Weights of a small spectrogram enhancement model.
Model: arch unet, widths [64, 128, 192, 256].
Training: 14000 steps, batches of 192.
Data: trained on drum patterns on synthesised drum kits, 26041 training examples, 103.2 epochs.
Rows from block 6, named by matrix and row number. Each number is 500 + 40 x the weight over the matrix's rms, rounded and kept within 0 to 999. All counts start at 0. Numbers have three digits each.
# conv: 3x3 conv (model.enc.2.0.conv.weight, 192x192x3x3), inputs 63-71, a 3x3 kernel for each
conv.71:513499491504476478499448487485527445513529498495476572520588533523485485496512498551536501450553480549461532510506496513549479530530499522513504483496581484485459510524511526599492506559497427461472523455470446555542524506495478473472495498438
conv.72:541507529572565506510510468448469548483482513516493506546527509510558532517520495392449525446501509511482481490480437477477480523503484472557556531556621537531518524500594541515512532545532498494507453523482478563485501491487560503499537571521
conv.73:467501541488555528423562563477561468533506451526520533529518505452476497511543496435498577476531587497521555504537505440458480485510509564506472419393499494457459565490492490546485522517462535493490501539471529470496557462463488536490520521546
conv.74:512479469523516510462527539543474438589457428525522540610567562409519490534538516513513530568541507627520524464501508495487591462542573521547511493504483533464504451409454496553571440489519524477419501577562562472508469446507528436513541502477
conv.75:504519471550425473549509543484447546499577499474485403468504546448525569524485441562505502488510465482457518551432587476507488515491511408511524456536481454506440503527515530520485510474498455522386464581498480477511563488532486488538524498502
conv.76:550515434472521499468444471532529490498542490506554467439543522498540552559440546493550487506478453540536511440500560555529428501518512546442493446513489446560539478503567529455527517479466438454504411497513433523453458513491496527508491504481
conv.77:464494530552490541469518518453523609558603544489521499531478516441492514394383446475566475500517480494551469468491558506490559552508506490409403521452484483532540548477466464504479475549422433415482499467513421572504513488547513462508474445467
conv.78:483491488516545479526466477514540527537525534535437477549479512428521471557478471493600502561505409526536511481559514523430454532493495555504510570568507496564450492516562514478482443472506518521525502461495509468492578564472516464485496471440
conv.79:517559509481453499515475492453490500472578462519556439517464606426568540447521522508561465470464498545481467538436549496491447446502464475486414454534497513512535495469488538564409482531511523467535451503461488512539527484473476590483527473493
conv.80:469425505512511512490483507506539568508479432520457505575515433510461477446503474516560533484524476537471557478549571493486485465404462447529537501516516561499507450551571483492468493514492573527468530459504555476568593533425562495503536470530
conv.81:494379502470440458472518469492506523494510558453481535478483459521532519532439496497503473522492517553499499503515518498523450432559473443550477550590532453545548521496501488443508611529513492472528572550488509419467536491494514556554495402568
conv.82:502471489434559499408458562526528502538479430471505462436546554438514525426534553546386508532465508508493491459470448446500508477480540572575510484509447552532507535461540551467544591511432569549443539534468568587492495549539468495463413459482
conv.83:576526493546467521511471504495540466487462511467474501502501527507490487514465456457496492456427563448509516465512503521407476513586570579424461546539487492497531592490500516546469487559511484504530503472499430505515542430435476477488524519473
conv.84:477537460484423530449496520437475525505529450522508467438544444507477501509468411456487482486518544454590508533472463550464523472512519451549555474511507557565472491528429480450508448549478505582545530513522498573494537457443500481518464423480
conv.85:520470419505540515519499550485454514472531461489455514506461459445478500461502545500483492402484433514523510542568479485501539524430454437543504542530524531551553478436493552516459559536481566488443534586533501461545450516518491462514497518497
conv.86:519517462548478500475496380469486531541484513507547488483566468500480498441519518524465467515504490390517550444456528453598474451516487522536451492532439489458518551444489471506525549511469569543464586520502426470463442488438535562580489505488
conv.87:479484440546457591489461562542525480490464491492522516502429438496491493507410478581487493506511484537503511477484485473497500495516518526572550462520501469471465464503408550482426485527533514477528495555484493466516470502387465480444567501459
conv.88:505429465550522485509525472475440491508475541497549510548508474508439453564506372484545515467532452584465516448591458569520566402458501489539485477501496507520557482544466518462534585519440442454513446477532491465487493501475481501493547473466
conv.89:484490585519495491427464543464442521550518477541462492506529397475469456503523504497506513536454478499494444422485453471528526506534573483480422485521578523528473512459484447466544532475494556440457479511498543500518483512484487514454489478570
conv.90:518525510505434542396419467492478504520513430569474436516515523470505457555569463460472518482532501507521477564490543558565497534483464524517559480516482466464499446499505525498525518445579525480504514456472562523436513601510481454529454501547
conv.91:537509469545516492488493458462542492480464495481471490515507603475516526543525490492477542471552540500509487486487486496476511495491495531543526546494473470465447480418467570435537446520529451601499529513399511493414555434504542500512533526528
conv.92:488527484537474495512551454432475513506540571472525513539523418500548507536437508489541531519468550423469514533487460506482452527559470501461448452536506488491529479527495532465468532516504514571556526549463486463484628475463477481521528514488
conv.93:574467629529515507499516468515572585453544515529622510491434420528511495518481509503571483518460506468464506509488500477480466522464489501540583491447521458473530527541484455517441495553553499431533518505451534535531572454534487441458522511498
conv.94:480431601541502515508519536413455543461490439510508528486515553538498513497512507446419536503490504415561495506510493495539480519508532554538545514476535452430495512524486534542443512536489399502491568500535455466490470487547527535548443495524
conv.95:466481511443471441522496510485570528523532503508418509440516539538436512545504491516474441460503541503458541493541496416538444506481478531411489565442452520519476501459514478482475453445513525573476504527455479445524419477471526472489463562484
conv.96:542523468454507547538465461521516530468516513465454503492498419458532535496475596487489553552452511497423455515485573454460519485415501492425463543513454494521461572519605469497502529528483462441453492519446562506506492510531543482518403566463
conv.97:491508429510545521544536448534458439528372532505519484475507505466463487467492467497512516601500498437507522555412595519449539480514548535497510494428488502499506490492513471543515491479488446563424463442437531488538519473487458474486497511514
conv.98:470511542528475494506455541500443507471490537526482424487491595418500478452479446531513521531464450503524451490457488456443475433420490535462491534575521421511484565489497529525459551548507427497510496527541477515477524452544525535552548473534
conv.99:482461537470462467503429477489490523489521482536511487433476550449456567449556444524535535514480503509530529480525594429533558516453460565484458512542414493513443590553468484469469491419418518549499592443491546545532476532506468454518474516553
conv.100:518512519458460524541588499570475486509517424487500553544525506501509556454456521430462485492468493514478565579467441511556509548513505452402548489480571489462521534467496492460485477464427590491479508438511523470483481499556486513484439525501
conv.101:487556553545517512479530488492460502478571507514489439544474399523462480516496463475543535500494550492494521464492451472440509525439515511459532464568504477501495512508490497507522479456463573454427500478531550450446425477520505442488420503448
conv.102:464510504476562489525463445500449501475486469503563504567481459591488567523496519567437468453482521541578491483456525539543495478509494518499527478466552462532521500519517537509570482573489477376417505565523431501446521469516545492447474467485
conv.103:506513499468496444537496410545547502522483520511489466504478497502537471503474438432490513457452438509480428513492536389484521459483463454392417452449512549483497461470503547506501471457458467451440502516505498465496467535465476438534546498498
conv.104:474516478492472512450537517521495507509485444525470560417496550434579519499465456547523445480537484527430464514464528474530529472488479443525513459522452540560474479485530446514519481507526529486536461474448537463519561493531471435470518491529
conv.105:405564477445471491484471517521517447498469512477497420443523501461453443518448417475503513455511486530485536505509525506489498577526518526484460498486495539462480510526494497520528474516514521563543550502534498469462462571538540496479471517416
conv.106:466464489518510515474502494475533526516499443461558516492473535416499505532463494495510532440474472524452495451514509468556429521543490566498479553525480549484447501490477562506535560501437458534520521516552481593451465535546511474513473478490
conv.107:467523531548575493554511532483498443430517475503545485524472577542498476461484514537436518540521473539551441459535501458498510464492476462505495534509510518438470511556493487492491497469485517488466515583541520530492481452519469417426509476494
conv.108:465519477518461481495531486517545455474556450475509523481521485518424466441476513523509506498603507453559547484428470533410428530535493444622425426535519491531558551477538454472516476435554416538517523570579576473437525498466483471469469467506
conv.109:411599512485458496440452524422502505457535504501467551524491452523518444488511536532538528476503503490502516555538495587474492437538484439491491416482562482445534448544504500511533539544458540464460492527456469508471531562476512540439537489509
conv.110:486499537454543502542514569501429468462530531475586492563514420497564484511440512523575516479469553487523443558467501487506447546491514477473542568490527508525406539491513458496517531500598466478460479509541442527544521486534443487431460480492
conv.111:543533585451493471498478517473534536530494504401431499536483505526489482486509546503540493575519539466508477468572537566532373541446542455533499505418462466529552479460434536486506500478432506569556445524593485432469417448521479417464438452524
conv.112:528458501542525474504467538470457481517573509511498483507534457519484479486544447485487518517555525530486467458515515498493476469498445446537582410487453563478523499446481525516551511547486443433480533487473520471500501555505561503535450531472
conv.113:481531596449536479470426466568532497469538496514489524507409431502526588519547627512519553454504548456563543539525487453485438525449492478484499468489499519500537561450471451492467488517502528445507449552487445478557451489496497528566510494492
conv.114:579509494483455544469491493497536556422526419499540465482481495490551485533469559527439484512556519471529571474513502548535430526530498523507506524485481468532441530545488446547563476481496545472411509501442518536551483460458462591445394461463
conv.115:514539485468563533510480478507503506526490472506468473485548508471450522524464485522524550453521497465513526563555484504527437514424520497476585521515587547450511442532503571484426483550354484493511519424509484541499534586443455443519472475480
conv.116:483451534507534432520497506487469516537461549454515481470547555516486477427456540501525513478495438533473477498593522502436464421457469534558511537502446552484481467538436553493490503564555500499500540502502498416588503497485556525511493473540
conv.117:508530532499477462500519523473507475472526492501488531501565492488546517504459546514524509577501429518537551487517491501441521485461525526476450462430520498445565524541510487544546561511512463512508424502513501562563518549437399489528515560497
conv.118:505454496449488391474523502512580595499552525479477441550490463553493498453465559487500486460489486495519474565490478541467482510491520510511528498499488526540506506437502463469520563555494507554516441487533501487445472476516543498522501505495
conv.119:468498447483471526463480565507560540474457531517425479514505553525453509524506494549511482516529518557505451535529533532575467588494492528463508530530458535505480521512442525574446458492495551468433531473511429489545435426560472525554405484514
conv.120:422484426501529519530498517513474506453507523526506476448552548460478427407483461512480430501543466473502494406473488499468502565504529479418499460484446468438497519549438490473508556466484503492495521518534485482488511445517389455467454455519
conv.121:497527477501570499472567477433532474527562485550526441511446498497585493510572530551574459520557459537433505521478439454548505537556465461402468488514502547552483500512519501536536510427576479495560491424571484462510459525478469488536542519477
conv.122:556464449433487434511501525578462538469476481550472498511513521494518492486529491533537513569484402575585498428485547471544509516491485482496503484453479450451480556555409547554462454492510628491498493516456464515534492476540517517463551546549
conv.123:486462509459502529491480504537485502495477474526540476583543504493509522524479520486491469517433498539530520475434465617479519495514511464475517541517554534502537419532474448517535472524441465480542518522523548451519557560484527554502553481477
conv.124:434428559496543490502437461548439492500460525441489481457470501520519525465584535567539533526507438526500497408508551457450530474507487558572548450469494468504466499538415471516495521477462498517472494518533493539532436514508455498549502480529
conv.125:509551565485534457424422437476482448469534565545541515516537568572532459453468437447512514510516551518548545488482514435412456558471637505475466491473536521494502488491476477460455538537495517445450525443483547484497485478549534476449484432421
conv.126:550458450520525613517538498460509492526511488514582471562527541497458508516531566535486504484460438556499508504502498493489463508580504533457476483525423566539550453474536551533418488480511559515485603567533502493423549548510435414463536570490
conv.127:440485514525490521479504454496498505483508477506415519572509529554521431460508515514567464547536521474465511499492557431535500528443477511535485470452462499551485454586543520468469512408466486445558468485572475487535516442521523537436498487488
conv.128:488525517504519418513494528492505472503542539460459451547497505538374486475475500442409507511455545504451530537605513497505486513498529549547555566504525537535457561549572530517482503561531520463529530526573524523487504483526441494466497573480
conv.129:450485460511589491520476494473523432456527475508474537454454425507498530569477472496500524496505466445516525416467542477561471520497570531507481492576483438576523514525486474455502542460486474615518551457476489556516475402417528577464529456443
conv.130:560482540511542555440513472553469494513527484492551491491476509504563517481425528410471547523533536514455542493476533453463516473524543454467449506454535545588576519448535499502538532576566467528515484488600445529453547504499541523455544491476
conv.131:468549441483590561491498495513537507485524529510494545529477454457495466412518535490462441569497542505499509509485476462469547516558490462511480412499511512464476429555505479493542527512537561507562544467498489527470475488564504454464502577458
conv.132:586512491554476479593504454441449518561502514476492510547527484474549552522504513553499526447477589533506545517591459402524436486536492492450565517509459471470478497477489445532496488401456422488602539467581443489550444568513485502480560521507
conv.133:519486543507532530484475499455549543529480431467558524586455525555467538427460542465482489549582398468463477546523472515489498544514513476513556514505482602484446508456456512503442469448490497477526537527509532492359435511545467507453487521576
conv.134:405560555513563452488426546486459532531429519572480480490431548531541515523537464553503534490480512491447456532580503485472556515425506551502482448552483492493466552527456518468482470480502527510431582492470483495502522528486482506528437517548
conv.135:497424501464484456438416500533530503527549470514444504518524522507516438409480437512490489488425471519505528476471401518453511461541588492477487532534519479526487491532483481531547511476498529453531503459488557569599471469482483494463509484425
conv.136:431506461501504569523468534477478541479567475559531490487459528429454465487461502483433499428466480401525490503389488510519536506535594512549494531539478541455449538501486517452498471475474470458447450534464474505512469501512468425527538483592
conv.137:544477459499465490510458379502471436416453410438499609511473449452455527432506526514499504507528540451433510524494577528472531545410529473488496501436430509541532546507526418407503483427498444391530474512496493516528538509511497461490499444452
conv.138:488432489510438546452532514528504525565486492433532504449497565486447549542443503451534439531516561489519511482469552529455531514552517523435543565472575520522471513501479495542478511485436541484472554555510504504460534556510487519518520500548
conv.139:558528566558528509522507459405517568453465570491501464419479538478451482521461533534511501516549502540511500571484512493480428509519375515504524535553485484440515521505475515444508456481474516551479473425365543475492450456416429480431473467520
conv.140:482582546502482496582492536479434452500521498497459523492500552441569513560549495525463540461446549562493530485555548514530520492514528459407440506414460561557539522548467466450413549445518529466557501425513519533504534465461593556488465525497
conv.141:452456532454430470543558457452497511595438565488487539470470545504479473489498452519499505519526489507455542507582470507503586516510501476502432404514464485491531492472512498501471449597485506535499501523484473424523515497449515549478488544534
conv.142:561489512581477531491489464530547544507488471469541502452468473503513546500509468505439452528514497507540532562550506583520446484486532451508548532474515422449491496517555556531501483445509483420551476587515520513482625560513466500478492545510
conv.143:455526515478561513534528441455441579497508502500536458504488553503472516490504551472507434553515548495484547497489509518499501455502501450468487479481453469580494480556501501477530546437545540507419469549437482541548450526502521490522505539523
conv.144:563456476489566499483461486504465521568518523499477550499544420481527488528535497433482506569515532492535473512448558507499514426494452553469482521501555450496543557428466488529465489462501535415563516514496509515475555510483451537486527475466
conv.145:525513470560534568517487507518502463442480547506487483508548490557567530541494466498602423580551564489560576560497501432441494501543485555542605562515531486467536525425514569493478540543486485529482538520536497586512542504501477536456466464459
conv.146:494509528483483489517543450576490525546494522513476530533575521574511532523506530505485485527499540491438454551510536552481544518572505534457491473487442410504423430532464536534495465465472550476479486453545516545528578554518498559504467523491